{
  "num_classes": 2,
  "width": 256,
  "loss": "binary_cross_entropy",
  "residual_init": "scaled_by_depth",
  "beta2": 0.98,
  "lr_schedule": "linear",
  "weight_decay": 0.2
}
Rows from block 3, named by matrix and row number. Rows with one number belong to one neuron. Each number is 128 + 32 x the weight over the matrix's rms, rounded and kept within 0 to 255. All counts start at 0. Numbers have three digits each.
# u: gMLP up (value half) (model.blocks.3.mixer.u.weight, 256x256), inputs 0-127
# v: gMLP up (gate half) (model.blocks.3.mixer.v.weight, 256x256), inputs 0-127
# out: gMLP down (model.blocks.3.mixer.out.weight, 256x256, transposed), outputs 0-127
u.160:128128128100116128128128128128207128128151128128084128128128128113079099128128185121128052128128128103173159128128128040125128128128128128137065128144128123143060130134128130128101128157128128146128131128148128128110128128128128127103178128112170128131027128128093078128184150188128128163164096128128203120128128128111114128116128105128101146129128128140171094174164163128085128080175
v.160:128128039128112128180079128128128033128124188128128128128128096128128128131137127128120113015128128229130128128124128163123137232128181127128128163110083109211199128128128128106117128128128128128128132128113128128065128128128127131106172128128128095128143025128114128122156128128088128128126128128128128128111128172166128110128218123112128128136128128183128156128128128181128128128146
out.160:109128139128164145103132127128081128103119128130128128128194128128128112128128066123126128128128128128128128128128128128175109128128087091159128128128128139102128182135128128128128119128132173205126136128128128169086123128057128128128128128087128128128127104128113128127039154128191164128128128203048132146128128128117128131128168128126138223079128122158057128137128128128110128128128
u.161:048128128128100080043128128081128128128138128107133128128145128162128191147170128128128146176128115128173139128107118128130128128128128137096076139128128153128072128156128075128128083220128128176147128191185128128129128164116128128096128128077059088128128128070128128128128128128128128128128076128141076075132078128127128119078128203208117091128128128147174128128127060122123226128139
v.161:128128191128195128127143128149165135128129080108128097087162140104099090079128128128184128128128072163128128128128135083121098128091128057122103073128182152135128078128128191110128110128078128128124128209128167128163149128133157113128128136128128065145128128094128133128128128128214166128128167097128128101128128152128125128190142128128128128128099128159239128128128128095209128128126
out.161:128128128128128128184065085128128153089213128047186105194128125099095128128128130185146128128159128128115108053128115086132128081128069062128054105070134128164128171062128128128128128128128178128040128128128128217135128158128128097128128128079128163128157128121233153128167128091128130162128198218117128128128220128188102128141128128128128132128092128203121128128128128078195173128128
u.162:128061147204109128128128132128128064128103144177191162171128128155117157197128192207128128157128128148147138103128128087128128128154128086128128044133128076128128200128128138128092093127128128128128160128128129076140137128059074128128128128198119172206128128119085111128128112128128128128128128087128128128128128038158128128128128189128128128128128156190128128162128134128158128128128
v.162:170128128116128132128128097128060128177055101092128128110137128128128128184090147027128128128128146103166070128172056132128128128128095128128135128128128128191128051128128128014124122106076128152128128128128128115146112128128128172128167169128128128128075155167088128133128112128158128054097128075128128128084097128128128128065089128128128105099128128141111128128084128126128096128146
out.162:142158034136128128142146128088127128128128128170103128128141167117128128128128128128128128128128128128161133128128104165128128128128128141128095128128156128128128094128078088076127128128128121128128085128161128158128128128128117199128128128128131128128139128128128123128128128053128167129128128105128121128128128117121128088141128154128129075087129128032128128128128128098195128128128
u.164:128128128127107128128102128136128090128085128088149128202120128128143128128162128128197128055128128100128128098096128143128160084128128158135090131128145152128122128112128211170128128118186128174111128128128090164128128128187133126100112174059167198073079128171101128128128128123128128105128177128128088128128128128156128158117128128128104176087128113128128161128083092075193159110180
v.164:065150115051152188128128128097124128164055088128128140152084128180165200088076089091128128128038169128102139128094122115086128128107073168128138161128128078175128128128125128154128128093111142119128128128136095117169086171157128128156171128128186159128051128188141056128152128170106089074175126132121164128128095072071089201181151128172128196128109128128169128174128128128085128138196
out.164:099128128128156168136128135113128098128136139233091146124112158120128128112107128090116197115183134128128128161128128128128090128128161128128111161128093128128180122160115128133175128128131108063249128172128087097128098128128128147152172085128069071101079110068128128094128109141159128126128073128158154126152128128128087175128103165128162128128128140128130128128128125128169128128113
u.165:069108128160212104128042128079147171123108097140128176128104128180163128128128128071126185167229082128077098128098128128094064094098128128128128128145128128095128087128128128128147128064183128128138128128153128186128128128173128128110128128138128128134128128101128092128105102179128128135067170128128128128128188128128150090168128128080107076087095128189203128128034128128161128128160
v.165:124074081128000081128128128128128081037112158082128165149128065150126128128100128128128140128069132128128128138197128184079128168128128128128139128128128128128122128120161128103143128128128128113128073181042091128122068117128101091145166182128120128072150128106097136128157070139128210211139063073128209128165128128128198128077165128128185128128128128119128130128128085179032142128080
out.165:128128176128128128097136128128157104161191128089136071170071095128144128207128128057155172156176208157128128128099128128128128126062128128128128128128128144168032114128128128128084128128060179134128128155128156172102173136128128112128091128128128176128158202080103128128156128154200128178128128128128125128079128123128053020171128128128078128128128055181072149155128060053128144116122
u.166:097039128128128128124128128128176128128154128176128128128128128111128128107128139044128128070118128103128128128128060128128128132156152128128128128128128128125182109128208207128128176128198128074128135184128176122182128116128070092128196128085124157128128100128104103128075128128128156128062128151128087128128128116097128143128056096128128128124128128128224090128149148128147103048071
v.166:078128128059128128128139115128153139121147116128160128213128044128122128071128179128128128128128128128128128128145131162128128114133128119128128099169128128128128184225139128128117187163128165128128174057142128128109128128138128128092150128128128047164128115069128128196128128130128128128128189128178128082064141128128090150128128079128166128128081128124095125111190113133128128128085
out.166:163080103158092082160128118207155128158128139128128128037068158128059042137136121128128134181128128138128130120119213128128052128096128073110128128128128155128101128128206142052128128128161128154166128103128128050128076222128128168128128128128081128156128128128128128066128116072128128156128128099076128128128150114128115128128128128128128128161152112183128061128128128157128128128128
u.167:128128128128093128128222128139128128128179107181128128128128255128096128128208165095128128185108128128137207073056110126128128128128128128128128128128128128128203144128128128087069198082172128108170189128084128128070131128171128128128128154128083128128136128159128128128128128075167128128188128128128128089128128128128161099082128128149215095128128072128074128103154128072133128128128
v.167:128128128123128108083128104128137041096071150128121184186128090121128128130138055128128107166039128093061215163217128128128059058128128128128128083146128128128222128128087140078167128128128128128128128069128128093128128186128128128128128128128128201128160173086128128128141079171164158128128082128152128128128251128128128128128128147128128036157128128173093128096173128128192144128128
out.167:128108129148184128116128094128128128105128075128128086128128000128120128118097128092128176073128058120128128119128164128128128083060128212128148110128128065128128128128068128128086166128126175073128128128128128128147128109128128128128107128128128128112128128128093128086044128177128213128142123128128128127128128128128128152158214122165192101128159095128131128100114108128128131163128
u.172:128128124116128162128072128128128191128091128191143128128083118128142128088128128132128128204128027128122128164128201149111128128035128113128128128100128073039128128128128080074128165128049128128123128169148166196149131150070129199201161128157198128128116180110099176128128143117128093174128128180128214128189134083128069140128128153128128124128058095092200128130104128140120128128084
v.172:128128120128152168147128128055128128128132147128151128127199168164128125128128128144128100128084128108107092128128128157107047128128128128126128128128128128128128128128149101128128128128128066128154128146128128128128128111079127128101128090179128086048128165144201128207194128113128128128128128128183128128128128128128121128128114128095151127128128116128086128172168112128128174057128
out.172:063185185059128128128069156070150128128125128128128128128158148128128128128065128128163128128128071173161102125204064085128128128128128128128093178070128067128128124128128128128128059083128125128128128128128136167103128128174064167153128106128128242128146053212128111128128116136161171100124128127128128143128063103066142128162215128128128128025128128081161128175128128045128094156128
u.174:128169128128128122074128230023128128144097161128128195180213252128128128128128128052128128057128010123128128157128091181116076128128128128101128138128128128047107128103128176177128128128170128094111191128145155173128128103073128172128128128159150128128128128128128098128128128130128128225128098092128153077128128053128128153144120064106098091104128128068168094161137119071128128128128
v.174:128128128169157128128128212125128128128128128113137167188090128181128128101164128128128186128128036130128083128140090113214128128177129070161052128157112128169114128128171128128128128128100128128175032128128128128128128141128128128128128128166128098128144128197183145154128128128100128128114072128128125128167128128185129128128128128160128232128154128128189128117086255085128168046175
out.174:128077128176102128119128128124149128128128135128128128128128128128128128128128058114101128128147128128052128151128128128128140128128146128209128128128161200118185128128143128105128128128128150128135128128106163128128128128128128129080128065128069128144128128128082075128150128122068142117128128128128059121128149128178128188167041080185128024128119176128089121143128233128128128128128
u.176:128128128113128083128128132128128097128069116128172128145132212128128187128128128128128128128128107128128128128128116128124128128113162128128128128128128119040191128128128128197175128128128120128128099128128128128142135159128162128128128224128213128128128128152128140128048128128128128128194128064128145128214128128144154128128128102128128085128128053154128109184151113128111053128154
v.176:128215128144123065128120143128185128106140128222128140164139069131173158162102112128128169128128128128098128131115128128109101128142128128128128128185122116114135085111128128110128126128128161054128128128103108128159124128128105164118097128101128128134085128128128133095083128128128068128076128090203128128084199128128128128105119071128128128128128121109037118128128128128148048128097
out.176:128128126089128152133099112106128128128128128128128128128128133128128128086128162186128124127128128128128179128128128134115128110137117137128088102121128152128128128110121128128183128146128128224128168128173128128133128128128051103071128128128128195139128125128122149128128128158128087128143173128128128128128178128193128128128123167128128128128177128120128128107128128126128128151138
u.178:128128128156128041128128122128128128128128051128128189128241128128091075128128128143054128175128128128128128130128128198128128128162188127128128105046107128106198130115128128136150178094128175198128080103128120158128094019128041117211079172128128070142173048128128128194128222128104092128089161128128155113082128128128174116128138128128085128072200128103128128128128134114134128128093
v.178:128128128147213128128128154199129128128128113055128128128128128128110128176128146128043169128159128169081128106128107186126125128140080094225128093167128070101128128128021142143128128165144128148191161128128122128128146208154196069128128145096134128128128128081097128128117128128128172128068128178128012128128128169132080128128184042128128128058128128066189139128034140128084128128107
out.178:137128168128054106072043059229128128077128128139150120128120128128125133132143076128162172128128128128128157106128128114128148010128156085128152130128102050132018128088111197128207063128128232128163087128128128100128128128130134128128242176083187128128120160111128255128064128128128128194038200044166158128128128128136097128108128128128081128207128128128155167159128146146150128188145
u.179:214210215011170166128128202128111147190128087186128128088128128097120128128190203005065128128232105128128092128131128128173095128128128128128075128128128128007180128081128187104128104134128128128128128128128203128128217202128128128169158145170128128081128128180128128105081128143086177101128169128128073108175112128026128036205128115128122153144128128211128143247128128128083128146128
v.179:128128133026128128166032066128128128202128070128071128236099109128104049161128128128128128128128128155152130153091203128128128076128133128166128128216100128144175090128123128152128166114083178128128184200128128090128128128128125128128133128128128122088128128178128128128128075100110153101173129128128102128095161128128128128109128080143107128128067128128114128183128128128109128205200
out.179:128138128218179101185148128217151164106089128128255128128128128128060101128170128244128128128106145127114133130128123182095128075065202082128223128128128158128128128080128000147110128099128128128128128128128128101128140113134107200128128100128126059128070128161184128117079128128150037128109128128128128128055128105128128128113100173119128128128128168128128131128128110128147148065061
u.181:128128128128148128092128128128128159128128128114178215154224128128103125130086153139128128125128128128128095185128035169097128128147128044128186113158128078161128128128128128128128109128173128179128128097114105128128128106114113175147128156128128128128074128106128128128055199128128128128128128158231132128128128128147155106211128128128128096128128128128128128083128113116128129128128
v.181:180062128128162128128138110095111128128128128128111114152128195160128147061128138128128063128128128128161109128128128116128128108097111043128116083161128128085128087120128128203152128128090128136089164128128128128128128162095150101128131161128128128128128160052136136128043081128128117128165129128128128128128128128176128128119128128077128128128128128128216128128111128128128118128136
out.181:128128135152128062128128167116081128143128121146128128218064128128128128128128128130128146163205134149128080128136128128128101139128128128110128210103055128128128122158170128149136128128191098103128128088128128103119194128142066128128154199103106128128106204103128128128097128156128128128128128115128108162128128128084049128086128128191135128130128150128128128128073128125194128128157
u.182:128163083044099132128128092145169189128128128082128225085128153128128085098128147128086128175057128198082163118210125128128128155125128134111216063083153107170128128139128128128103103106114128128128131167064128106152182128110128146134102128179106170128110177149128128128128136109128135150128092179140084128128128071128128128161128128111128155128129108128128145134162128128148128128128
v.182:151105128146086128108097064128128066128134128128128060128128029128114128128128119128145052153128144184128167152103190176128128128128157160128128128174153128143128128107128128128128128128168116128121128128128128178128128128128128093061152128128205205128128128176185096128154015128146098158128179115128136128170128128128128183082128174186128128177128107100161132128098128128146128186128
out.182:163128156088165117113095104070112128123128128137081128026128093128173155128128058165128180129143128128128128131128128128128128128128128126205100100129167128209128131128128128193101096067128128124128210128128177034128128128128095128128128128121113061021128102063105163106128153128164128158128106150128128128083128128128128128128037106112128128097077128128128151109128128113128128128153
u.183:025128128174167128128074116179138128179178128128182128128128128133128128128128150128133165128176128175147155128121128128128064117135128128128128128128128128128128128177073128128052190142128089233075128183128153112164142173128108128083128106128128128110138095120164128128128128111138128079128167066128128090103148108128128128176146128128169128096138144128128128128102140204128130132006
v.183:128128093164185095092128128119128221128128100128128143154049128128156142131075128176046147128128043128101216130124157128128128128103154031056096128128145140128128071109095122128128128148128146042128128128078128090126061107128128066173128128067128128128096112128092128144081113091180128180128123076128128128108155140161135128128111078128128128128075066128191217096128128128158139093128
out.183:217050133153096132165121094090127128128144197102128078070128171138087128128152128128128128128107214103128201185090092154164148133086207128085086128128128128128128128128148128128173144202128088128132128244088085128128128128128103128128217142128095128128188126128128113128128120128063128162140128128022128128128128128190188143128128128128095128112128128192114128128128128128128128128125
u.184:105128128057163116128128128201128143069128128128130095128154128173206126128071128090128128044146176109076128149128128128116128128135128128140128128128145108125128174128103128173132216128128128119128128107128051128141128128174045128128178053123128128132075100133128149128128128156128144066128101128128159128128244122128128146097128128142128128128128128128128122128131080123106128128128
v.184:128110168148132128072118116106255128115128135128128128128128063089087128255098152204177087058110128046085128140128128171128128128116174173128128128213128128128128104092128174151128128128143128150168162128092128128139128128128087128012128128090135128073170051128128165128128128128162155146128159098128128128128170128128155128092128104129185142128062129128128128128128227135198175143128
out.184:051128126128128128128128128089163128146087128205088128128148107128128169167008128128128243128128120091128128128128133128128128161074128128128128187123104128134128128163125128131128128128128063128128177128128142128128090157128151159132137143123193128002128128128128108128102197128128128147128128128214128128128172128128128041128089128128128128128128128128093128171128077130128160172128